config = dict(
    model='contrastive image-text model',
    dataset='simulated grey scan slices of phantoms with and without marks',
    image_size=32,
    tokenizer='word',
    encoder_patch_size=[2, 2],
    encoder_widths=[64, 128, 256],
    text_encoder_fused_qkv=False,
    nesterov=True,
)
Rows from block 4 of the image encoder of a small contrastive image-text model, named by matrix and row number. Rows with one number belong to one neuron. Each number is 500 + 25 x the weight over its row's rms, rounded and kept within 0 to 999. All counts start at 0. Numbers have three digits each.
Before each neuron's rows are labels from the 100 images, of 14848, where the neuron reaches its highest value: "top examples" is what is common among them. Only what is clearly more common there than usual is listed. The data: simulated grey scan slices of phantoms with and without marks. In brackets: how many of the 100.
# fc1: MLP up (encoder.blocks.4.mlp.fc1.weight, 512x128), inputs 86-127
# fc2: MLP down (encoder.blocks.4.mlp.fc2.weight, 128x512, transposed), outputs 86-127

top examples: bright spot (95)
fc1.320:490511506492513485504490504461498504499511539511449535486529499467484495494537480499520534505497496529503480525422495509506501
fc2.320:465471511504509473525484526519465456455493486496503506478449500459461497524499519474498522502534520543479540518463454522482495

top examples: low contrast (61); several spots (42)
fc1.187:492473501484480490506527490476497514547497507528515516493514486492528485511468490485487490474505514518513495537483581410541528
fc2.187:455529484485546479473495487524508490487509479456471518513513526496505520521440503474522503525521443486515504487452524520518562

top examples: several spots (59)
fc1.191:502507525513491484479474511466515481513478467546472495482505534474505507465493472501509540465452508494467494475509480490504518
fc2.191:548479510449493506477510468526493481498474473482553500498484498500497515516534520509519495494553524500495510508554547484508503

top examples: chest (57); bright spot (49)
fc1.16:508535511471507485533504457488458556502522494512519467479508529493488528495513415489527496468471540479522507483503484463517492
fc2.16:545539476494518510521473508528524450514465506506502502488500495508476469537461477543504520526508480473504498526517487518494498

top examples: limb (72); crack in bone (38)
fc1.62:520492499525472508476506432502524486504455503568494496475506495489511512515499505474540467513473500478486495475520544488496478
fc2.62:441508475498466553555507508499516449517484498493483492478495549496487503519544508513489497542491485528474510457519512501473521

top examples: side: right half (67); belly (63); dark spot (41)
fc1.170:512515514474554472532513487517511477523460501480475499484513479527502470509486459476537505494540516512523495514533511502503529
fc2.170:487495469508545521461520489497492545516509504450489507517514502526484449496489490514451506512452506502528461542497482509510519

top examples: low contrast (62)
fc1.454:506487521503509486480499473488474527519532524514481508516545483502518490538484502523521531500466445487475493494541525516465501
fc2.454:516485467515503512464488504515460434504489476477513462520487544501494481502511533500509488497517521475536488474494525502497413

top examples: side: left half (77); several spots (43)
fc1.201:520493472535485490459504502449524503499507491473524505490470466484481547499513519514549477518502467465490526511476505501524515
fc2.201:529506487501508479499494490503513488472484550516434500475496533434476487480482527520484485480473491526506532479499517478542482

top examples: side: right half (72); head (69); several spots (49)
fc1.153:494494511505466470482470493519474477528515504511488506541526482503486514498502470475485500489480563493531525454540520539486450
fc2.153:525477469501519497505523499505553480517504493539459454492491476520522484500521452502512491464455516467474492514503578507500484

top examples: several spots (43)
fc1.223:489506530500525504515494439462568485493491523493475522487482494483496516512521489493496484499513505520483536462515501488528484
fc2.223:471501508497459483483546507518465466504506481479523495506458486534506512513480523528488532514459502522511507541521523511500558

top examples: side: right half (73)
fc1.304:462483501506506539489477488508503558523554486521514543490480508486487449494526508494514468505500481522486479460509500475490489
fc2.304:549531528492517520547515525525492476458492489483475516534458512497513505482478469499524495508501528501529474492494511493490504

top examples: limb (64)
fc1.313:539517483477460473468493513498488477498522535514496473496500492518514494487461481479480494494475571565505478512463520477503526
fc2.313:482524495496515509495516483532505482500536458471533489525502492498485473552473505537456449502514424501479447544480523504534502

top examples: ring (98); side: left half (67)
fc1.104:436526476507485509500503495481496473493514512510515509478495497449471495527494488507484538491483477490521517488521486487508567
fc2.104:504502517495504491517509544489490490505507504485472483540528563474437494509491495471485501540455520507563489475499498505508554

top examples: low contrast (64); noisy (64)
fc1.31:550471483486485481554510502464516537501471509502483527501506507519517480534504487514512492504506545493505521493481526514520475
fc2.31:462507508503514444497524489513507481513499438459454548496496495518471506487496501442449530548461491520529512500507538487490509

top examples: dark spot (99); side: left half (72)
fc1.385:487491497489473506491503494528515470518488488496482495512491547498537500511511504517525494468478469494524471524491461423500479
fc2.385:499506515538497512496516481510550498515483483495504518475513499501492506471529510461515460532486507521504539556556473491480505

top examples: limb (51); several spots (47)
fc1.38:444497519525498518537498492480525572476500509477528497457487513462465527516515484490451529481460476500506478519504512543512463
fc2.38:499499545481483514564478522480477487548454490536470447474525488509512503527514461463524520537500543460497478488471458481515468

top examples: crack in bone (84); head (54)
fc1.69:520495490485518512497508507494469488469503509546537486518513484509542505514519486487520518441479495503481454463513483497506487
fc2.69:468493473452475532520492483489482499468481489462529489566472554505496517522520519503515472512463512532511498543493493494535500

top examples: several spots (41)
fc1.370:493484499524523562503496478463523481469509534516527533544447462521504496546451531468550499455495533490453524539504478496476478
fc2.370:513501530526468494534491463535518554541511520512481450458518509481510521483534477551470505499504487503503535538511489501532554

top examples: low contrast (64)
fc1.278:509491518484476494564492545555509472532513472499498543434465513444488502490528467496509475530493473520497509527450523481489529
fc2.278:527545491492477515521509495506514522509485497492528473529468499486529503499508530521476464494496510488461524503451575451509533

top examples: side: right half (75); bright spot (56)
fc1.247:484490500489512497489501517465481546453521492512389505482500490487463486476530502500453507505487511491491521458458501464502508
fc2.247:457484503516514513466497555454476523468480477480529491492500514494478497527503488496493480498470489478521503521473489489503465

top examples: bright spot (71)
fc1.358:505485462506502456555549485492507481520456489513462523555483487488483504480490518514483508516479597486530504511504521481504484
fc2.358:453481502494546488480514553511492506535488483446487500523499501510480527522520484507485520550483444508536511498495488497507482

top examples: belly (69); ring (53)
fc1.11:483496494521488511471489473527500505535527454504470486474523495515423515524536501462541492488492483527464443497474505506523483
fc2.11:541537517487535508480467502489513520458489512480502481509518525470512472498472471518488504443486531523515453486452483499504497

top examples: several spots (82); side: left half (79)
fc1.159:535454505495487456494497479494423480489496474515481507487487445524504527547512462463564511516514533453510511496496487502508486
fc2.159:485486449505481530510493530493505517492490508500544505581480519495475474472505496539451439487459505511492474517495497507532520

top examples: side: right half (76); several spots (56)
fc1.178:499493530524507512494520525496503485543520525497536507524477490533494458468535442497485520502512511531504474507490521449487506
fc2.178:498515510500520549508475470543465535497474479511423533458457487474486514483528552506502520474468476502476477533498509517504503

top examples: chest (83); side: left half (70); ring (55); finding: several spots (39)
fc1.50:498522495491512517522509466486497502511501570511548494494490545457491528520526488452506533471452478508515515496495491492455508
fc2.50:480461502486471499502505510465477509517510506472480504484455521492496494477513540512480455515496490530519468479453500514483495

top examples: dark spot (100); side: left half (74)
fc1.6:456551517484496517508490535544557515545515501494515451537467502545484471487528482499559490511531522546500539484537476457500483
fc2.6:538526474524554484494527482515485555469503493518495497489480488499504498510499539490504532507479485501519487475530436535499505

top examples: side: left half (75); limb (59)
fc1.141:493503457517497490536496473503473508465502487527479475498451483490469552536529501465464530499468479514471472512528516537527481
fc2.141:530473538490443513542505479460529470533480513503483452563477529465477461511498423499477478496539535451483469489515503482514451

top examples: crack in bone (46)
fc1.9:501493493501460510474497485520480497520564536502512521513483499560501510514509463484498522496497493441514505479536484490482489
fc2.9:486494470513527492515456556501449476454469523551485498518455519505475537521510519504475482494500470507453487492527486496505446

top examples: chest (79); side: left half (72); several spots (48); finding: ring (41)
fc1.56:515481482467470515503487530483491477504493572522541495509464517487499509524481524437523507527456512482495492538498512530452505
fc2.56:511435513490497458480516491474475544497484525478500540488500486466549481495512478493518495491545459518504501529512505495528496

top examples: crack in bone (94)
fc1.289:500507509524499502494485498495463461509542504510535499503475519503500528530490517492480470444506475463546447496543517480508558
fc2.289:497507469430533512501452562468498503444502461483513483486528516466481496484498502478500507518500471520522520455489493536496483

top examples: limb (75); crack in bone (45)
fc1.254:510520464502467501465500498498443486474528514491510473487508503479518501539496509511513500449478513522533506514465499486546481
fc2.254:530536507498575456509472506535513494476478482513474512525475456477521524525514478525490525540494502493504524497505499491468499

top examples: side: right half (73); limb (64); several spots (44); finding: bright spot (35)
fc1.123:512490504512499542508509468485496552477529465479522474455480504473490486487509518520541526478490510512508480503484484537563492
fc2.123:511531499530486489511495533467504478520465501494485470550486510473450487529541457456512512494522470462489487447500507516596496

top examples: several spots (49)
fc1.383:495522488474504553447502504527444472504497527519525480505501494519504497511504459475497483451499505502480519535476498490506494
fc2.383:491469515538501554492505532493535485468528512519507502547478464484541483495531472536465437520513547513484470494523504511493481

top examples: limb (56); several spots (37)
fc1.280:501498526535512474502550507462496526468496525473477485482499513488539527501540462494531485511482482521495509472488526487478500
fc2.280:491504495491459511500458528498536496506483508545448475455475464505499466466514486512506513508475509502462490496539491502475519

top examples: crack in bone (45)
fc1.329:531509474442497498543483466490493535473543484477506517507555478507510530483506523492539503481538526493514517504517453501466495
fc2.329:500501507522488541521519459537497476497452485504519505501532493515509515508514508506492478463500492491536470512545479489472490

top examples: limb (88)
fc1.224:485498536509502542498501514485493493510497490495501480515496485493477467504507486493509506485485475528467484565490501481483498
fc2.224:530518462521489446469501469476511524493504503520470457510499486519521506506495499487497540488520508483537479497548482496489542

top examples: belly (64); dark spot (40)
fc1.181:515491510514483525493444500514450520514476473545449490513516511512478471479512506512469533474473527474522456505523523481508545
fc2.181:528487487455542497522456522543520494500475486516525484518520503509494532478510491468538531486542473497517490505515505516484485

top examples: low contrast (61)
fc1.448:520474523513518469490474441450547535478495508494472502483503494489493526510509454473489519516518503488503504495533496486492469
fc2.448:469482490508489539508473541460518524523469489499506458522486494486514496531499536499504492524465536456505460502533501533483483

top examples: chest (86)
fc1.233:545497569503505502517487520499490537496493504501490494449502486523490483530514448505471571516490469500484509527502481514445475
fc2.233:524508546477496511521508512488487497460484487535563483488471466504490494490477452537511461511509520492479505472504532520476444

top examples: dark spot (55)
fc1.234:496512505504509498564486526516508523497524538512515455489451499495469455479498513561452522492516484508502462491488525506497475
fc2.234:535496536493510499569483499494495473497538464563500513469506488507562488474470477515511505499462554465486566526474513529513500

top examples: ring (100)
fc1.190:501505503527465528464504494470517474504502479479463463476502490545491491532499506481495511517523480519545505501508483467504508
fc2.190:460494479565520483486471504492454504526513466473466503524512496450537479486485489462483514483506507490535494499494489478486488

top examples: side: right half (67); several spots (38)
fc1.491:563484501488476497472518511530464481486508493505449509490512530472472479522529519454513526515501544560484499463475469479503514
fc2.491:508496507502523517455519479448530496483517477458522463514508513533503508500486490526467426502478498531482450504503506511497535

top examples: side: left half (80); limb (68); crack in bone (54)
fc1.431:505476491518486498481463498519530487473541507460554509497539494513507509498494509496521501470445499543496514522470472559510488
fc2.431:457476479521502484516481496516485509504537523502513517491525543463533543508477509485511487463438485511506449483495495481468475

top examples: chest (86)
fc1.142:533500474452490514487503501454518517488485509484493491538498451478525490496520526523488524473438504507525498485486520498509497
fc2.142:482502454494519503534533458537516455509468507481475513516527459532531485472474479541500486453515467493420521513507482535475477

top examples: side: left half (75); belly (64); several spots (47)
fc1.248:481488526499509494472482502502529485484504501469489517511513482504496456518527513560504503551488488513530487480497480500470525
fc2.248:477456474478494520504524464487468475528466506473537474437478478486524507481532531473514526516520526517524499500522522496456503

top examples: belly (81); ring (44)
fc1.292:466465484517511548514540494549534506545487437495516530495491466480528465474487494498477481495497513498505493514513511455487501
fc2.292:488459494524554468486549486482524498440524536471483534532524513488479457536466488530485505510526506485496562522482521498504510

top examples: crack in bone (62); belly (53)
fc1.318:544509528498501526477493492517484484510524490426483494540462514510461452483487513515485507544515497522514525493465462491513504
fc2.318:507485510544557488509490525515488476466530505513470503462532536519504449551516492487519503480539499491469490499484496536512520

top examples: crack in bone (89)
fc1.293:543514476521473507537507506502498502526495514492440462518484491477496536508476521495478485517492543445537491477512525503539459
fc2.293:540513511510543502500484526538492518499514507474502533492536530521452495522492503484474512500471486535498553482479491482529492

top examples: side: left half (86); belly (59); crack in bone (45)
fc1.133:522503505523513488502507499494510503495479477480503504504550540477497505500502501496483497495467520500504546536466508454527564
fc2.133:446487499437506521555494499545477467487456499534529535477527519510500481491503560487525480480511483493519507499499517552541509

top examples: side: left half (67); head (62); several spots (39)
fc1.110:533491474474500516540488490474529534483501549515520482453495512500470515492486513500508501485495515504492471504521508545488532
fc2.110:488481493535495471488513510515465476533511486511442517504508497516504473488470490496504512473500423498560428486487536517484470

top examples: side: left half (75); limb (59); crack in bone (38)
fc1.140:552438514542493504478511498499535554461480504482478518483481467521505499509501472527472518517531471483525458503497518498514494
fc2.140:495473464473480521506516511527445476482453450477510506477505505497484499508516474502506471511507520483533534497506505464513500

top examples: side: left half (69); several spots (62); finding: bright spot (38)
fc1.404:514499509468532495506508478535444486505520497494516536493514456537481487512503475486508461488526528546508527516503475512498474
fc2.404:500468504553464527477499491505526521511484500467558513543496507518520504485488499520499499488478468488518484510502530487513468

top examples: several spots (45)
fc1.406:492488530546497512503504527459482512546490482486504542513523510514504435506468524548514490501499483505508492485491502460498521
fc2.406:499519526481495495477570498461477449507538549493497478491476470526492550441519504465493491471566498525539481491523457509507490

top examples: crack in bone (54)
fc1.211:459492514527518519488475536535464507464531504488531496506539528495534466529513502464523486477519466500524509520533438475528512
fc2.211:414522469531535542499483516539495498502488483530532487504480458507452547483494502463506508480456493478485509450512464480556492

top examples: limb (93)
fc1.422:484486452510443443488483530447519488526517514486482532509537467486523502508471503475536499437469520520496486520520526494487435
fc2.422:516481487453460472539509468524519470481495468503465525535487524543519500483495520527475446486517486495516500513514539480467491

top examples: low contrast (52)
fc1.166:456447531558502523481446497490556514515486496496490541517491478477509502497547493496495516482510507498516455505513471476545520
fc2.166:467467526431486449537502498504473480486448468487531508526503493543476499525520471511509492512456517493494505513517491498479500

top examples: crack in bone (43)
fc1.34:491471479537492499508508492525528499491513490494522554558484507495519492480481522539520475497535520496478500513490486471474508
fc2.34:467479489512514505523552518500500479489564498499474511513468514513523501539471508476463510518509496514540493503466492522485571

top examples: side: left half (67); bright spot (52); several spots (48)
fc1.416:518512558472485496497505467492550551497512441497504525496498532529493490530515508483450486452491507484482480457502498496499500
fc2.416:494535495466484503468533507539481514491503485469528509477452482501532524463500494486497490456459487475486499486520507558520534

top examples: crack in bone (58)
fc1.60:538500491512494494516504514523499521497541497533495489565507467477520541527464474494539516512517472530483510503477513514540540
fc2.60:470489465526474522519487480499513531473528489487502510540490519477461491485543538490486449511505541518489478536461515494507531

top examples: limb (100)
fc1.68:488515480542538493485487499530500503521473476554514537532541488495551485551517472491481481495483489531563496466539516459500510
fc2.68:531480490516517482442514506492535528449494537504460532533561496494483480523522458486476535495530480555500479500525508547485496

top examples: side: right half (71); limb (62); crack in bone (48)
fc1.464:550486498498514525433491506529515506488524504500526470492507507504452526511481496460527508516492475507469469499477465478471486
fc2.464:550505532514472494508524511479458524476503487480469472503492513483486450512481501495460480504515538499451481523516517510508459

top examples: side: left half (73); bright spot (70); limb (63)
fc1.347:481491456528533494508473484481482550487512514517490477479489481468450505502512459495517507538487441516462436493493518535492480
fc2.347:510487511468512547537536521476463485485511477451480500558517501490474467506466459500505471477478535505504460491491499497504491

top examples: low contrast (51)
fc1.165:496478456512467450503496502518486505478487494464562543507507483540477497501480516518548512517450499459487486523493514536480406
fc2.165:476447515504499476507501471505534481500488478496462460475495529545493505480472472493486538515513488495507502476469525496499479

top examples: side: left half (79); bright spot (64)
fc1.314:509470518477486510491512473487533457462537488508528510534482506530495525552501491490451533423515479481501521506525507501489475
fc2.314:489463506518500480497479517464501494508520473520462484518432542463546520521514485489492522479506479452510518535489458541530514

top examples: crack in bone (43)
fc1.258:541522490436517513486518539493480545481498522491499492497498474518529509499520462496517512482506511468499493500501493521463532
fc2.258:556516499507464513514499472507500508521496539529481504513489455473486516405495498483496465479517529487499468481483508483474501

top examples: side: right half (75)
fc1.471:503506509515494446524514522502509499488463516488540518510541488480532480505501524481533475525496523523480504490493471509468494
fc2.471:416489477484524511541493505536529510532516512480548502492481509523471504492533500487484456460467514513503525526495499498478474

top examples: low contrast (51)
fc1.354:520476498511496505468508511518521468531546507459473510475479503514474487520512508529493510496508526496519477458548525494489543
fc2.354:501494515439499525481493489508437476460499463443555488458479496492518470501517504458518505487498497518516505503517506487534453

top examples: limb (100)
fc1.70:509528524482501515520535517485469492520501579462489529497529526504506548529472452498477511499523506513540488470451469520478526
fc2.70:500491540510487499507467471495488507495492497547465531492489487476477485519516523483554492517514522517495505511496473510517486

top examples: head (87); noisy (63); low contrast (57)
fc1.132:524504485503518528509494494511497539508525515487510507481495508512489494505504554496518493502480486481525452502472523518488540
fc2.132:510514503488501471491549478507495445522540507525486528533537470512494524471533469522475503508509499507463477505460514446497517

top examples: head (65); dark spot (55)
fc1.214:526529475456507471487506567491462508482496483492501502506488489522515440484491475528499496478559530489517518511535493491453496
fc2.214:507486494445493541494496488480477511507518498498511491511459516489489462442529479495522504537536507479503440498502484461498490

top examples: head (75); side: right half (70); low contrast (51); several spots (43)
fc1.215:528505490474516519522510499509578489468495509453507480487531488525496495500478561496481520492505555459522504494510527493486502
fc2.215:498522492522489498472455501485468500541504515533492464486518505511526484471489550525529503477451513472519508499513514503473468

top examples: crack in bone (79); head (62)
fc1.509:525530492500512545488489500494434529478548484493485498512488497533510485505459486482537502531498497503515542494486504526495515
fc2.509:530500498504539461499465490500498492479504498491496438493466501482467473520529485510527513533534485496516501488464505503514486

top examples: limb (96)
fc1.480:511520483467502536498522486494552520445502494453526496511463486490489505560505503499497489537481475476513488528499475493549521
fc2.480:531457491526512480487513522512516486515503537510529500490479503505507494507520537498435504488490526484451496500435492493490514

top examples: side: left half (89); dark spot (71); belly (52)
fc1.505:524487501530541480504492506509478481455506493506542518482554501462495537531483527485523517496461469518523510561471502485535487
fc2.505:463478473509522513515458481522508462491488517524548503521467542491470512486482492460510535476506495484519492461505493492496481

top examples: side: right half (78); belly (62); several spots (44)
fc1.474:511510514494508456542455489496521529490481491530482458480540497486507557502516433489542504492502494477474496504492517528527498
fc2.474:513501492513476501532534504501535498531492494448503483526503493498428441520486495529463480492495539524496518529502479496558562

top examples: bright spot (76)
fc1.237:502545467468481474501499548510477453515498508524454517479482509478470529480494477509516522540481519465420495501483481470500473
fc2.237:502508502461513515497547443468503502480533531489506522502464490493503536491520514478468454482515519513495530521518521499491514

top examples: several spots (55)
fc1.462:455498517497531521467495496466529546523519501473473506494476509470497520501491503535526491478510488520498495454466478518519504
fc2.462:525560468502487480485511492505499509492534493470521517527459458481473489495557423441485497501467517516545445487499514532488497

top examples: crack in bone (36)
fc1.114:491476528548516491552457483512472516499517527539484504521520526479550525516478446499500479524501495503495513509495495509485555
fc2.114:501497492462515516501479536505519486505484482474494540491509452484500516471520519516471467553520526542470509494501498535532529

top examples: head (85); dark spot (47); ring (46)
fc1.459:504523523477470489536479485467504466482498504505456502499487558493498533505530470483524467486478503488491510501523478465513508
fc2.459:530488519506524485471482501518529525506508464523558495485424487523500513490520484496492475487535508547445510547521489533496510

top examples: low contrast (54)
fc1.222:510473502526551471488531492504518489518490521504509503512474484513547506491509462477458529510492497512545475467481484512482479
fc2.222:498539507461479514505492469504482529484474511516506474486475486472449495545496485518480412502500501526509493480490515484519454

top examples: dark spot (46)
fc1.81:507496482560504504489475473505535530488563499531508472456544463498496495519490466485496480500495512568485521497488489477480495
fc2.81:515528519493509513490536501507506507486538476468485472536474439467472514492524459479497457512501516503510498530520497527497452

top examples: limb (50)
fc1.315:492479490506482534530505529487512512517461486480529514528479479517480512522520452467546452501503491472495517506479463499543528
fc2.315:559511540515509479445500470503542526510541530483509474470469517502477553478475518520466540530514523499497502522495513493552504

top examples: dark spot (96); side: left half (69); head (51)
fc1.407:503486499550532538488482480531484559523501513505467508463497497482515516473521488498467515503479500505466462511457462496532526
fc2.407:461498478457572509470458503477482516483458497496519492494516504481490548494467487468511501535488463488501446524461514528496517

top examples: head (67)
fc1.65:498469501492485505495469481505488489486486492504536474511431493513492495499529462528443562526490503506505514526415488527507454
fc2.65:536516460468497485507511488515451520468504496521458500449476472511493475517481513491460499444498513531504507514465489528531510

top examples: limb (79); several spots (52)
fc1.119:531522509529469497465487539501446481513509503477511554500496513478492509512522507488468506536454478526540464479500526501485527
fc2.119:502518504516449501506493472452536481522519531465521520475484494506531484524524486508481490481524501489490541528505458491482490

top examples: head (58); bright spot (40); several spots (40)
fc1.334:520507487517490493515533533524495504501532495541503496510509467513533530510533470473501503475482501502501517502494487549507495
fc2.334:420482537503563494496475487492502504495517511505492475497476521452508523494481530525497502518473479554483502507497458487517438

top examples: side: left half (73); several spots (52); bright spot (48)
fc1.76:509520454509505545502525499509474528497473490510488488463485514474488505504542531498517471496479496507479493469498491548478468
fc2.76:516479503487553517491481530513518509478505514471510523550497470501553510502500461507492493504509480541505483470517525479490588

top examples: dark spot (100); side: left half (75); limb (51)
fc1.271:544474521459471519495460506500492530468530512520489504508513520494483517530450531494518496463493540496520509500536500549491482
fc2.271:491508499495505501471494495490525491475542483549475503496536511455463519480507507485481456461500481477529490514484507508509495

top examples: crack in bone (67)
fc1.392:501502426515494519517526500530478505465490476473510521523525499488492536558508486492517491474472498522532528510469512534496491
fc2.392:464516529512522522564473529491462520498482507491482521502458503505452470506465534495536516460472509476504515502456502462436516

top examples: low contrast (55)
fc1.125:515503459478518522521496503480492512506507509431538517513532493471530516512521523500510445470519486490517448494453542470518512
fc2.125:467505496494529447477492524496513474504504533510503518510479522451473513483489522481503548478514499509494499491421492533530506

top examples: dark spot (79); belly (62)
fc1.91:508524527485514501504525497505486511518532524475517507520455496536493495498487464491532500512510535522447522502471481473482436
fc2.91:482526480522514490556516491483489417454494489491497501505475508510477489455504483461547579536499464542536514516477502498511524

top examples: side: right half (68); ring (62)
fc1.218:515599463542488498517505521509487471469498539461541469498480515517510518471475494484442503530481487519466516469513465517491499
fc2.218:469497505463506521487514467530496520453499527434480496456501516531529513512501502473465462470518505516461486500489511491464460

top examples: low contrast (53)
fc1.496:535517429478519463485484509488498531527488513490504487508512484521505472482500545531533567518498525530473479490504519478498471
fc2.496:479526514477511492472533471506563515473492533522512505514503466479545544504476523499435495495517453492501499507510512516463479

top examples: dark spot (100)
fc1.157:468496502483480489572466468520512507533494490482476474479477499507511500522488522520548485497512469549512494479496515505479509
fc2.157:538499475504493492464539504492493501442501523505511515496482500526491517510513497490531510493501490531530530519537498500492530

top examples: dark spot (82); side: left half (76)
fc1.395:479523502527533500548499490517522500545501526506504491519464523490470504544527459487507469502490458558519469506477505443464513
fc2.395:521506510489502481506530469487496509504515484480517488513522511508488527468496518471525519481503515509529516509437465541554507

top examples: side: right half (77); bright spot (56); belly (55); finding: several spots (44)
fc1.203:498511465508514486524522520489483482487499561523454468512496505493478528534516505484520530535481501524476495523468515485470463
fc2.203:486460481509506524465514485482495525497477517478504487488438524464508463498495501474484502495569482546461530489540500507516497

top examples: crack in bone (46)
fc1.301:552522487484490499515516522492511512461561479503484478490511529511517468504496554483482499491536489510537479518513465494520514
fc2.301:505494496495523494492545489546481486538556528477468472479486501466499493502534502511525496569499543520515491508514499475505503

top examples: side: right half (67); several spots (64)
fc1.243:505508492508499490496525456456490525524504472535535507466463491512464509508530485459504484501526523512516507474484502506539466
fc2.243:500526508524465555534493508511512487511464546495470468531505485480476481514489499540475456511458502488492453504519523485504466

top examples: side: right half (89); ring (62)
fc1.291:485520546539496498504519530529512435534509453523491506500542474492497489547502477505507469509519517504462499478464492492512504
fc2.291:505506493496489500513513499452475473485523514476565494522503490506472520458499501483528522489506514502524452500499541483543498

top examples: several spots (41)
fc1.424:505489471516492542496504520532509509457546494461463501466488501500487501494508488480476479448476481461493486513528492547505499
fc2.424:499481494501544514495488545512457486509518510559490527495490510502573498502487484503508475439483497518490489477511460490493523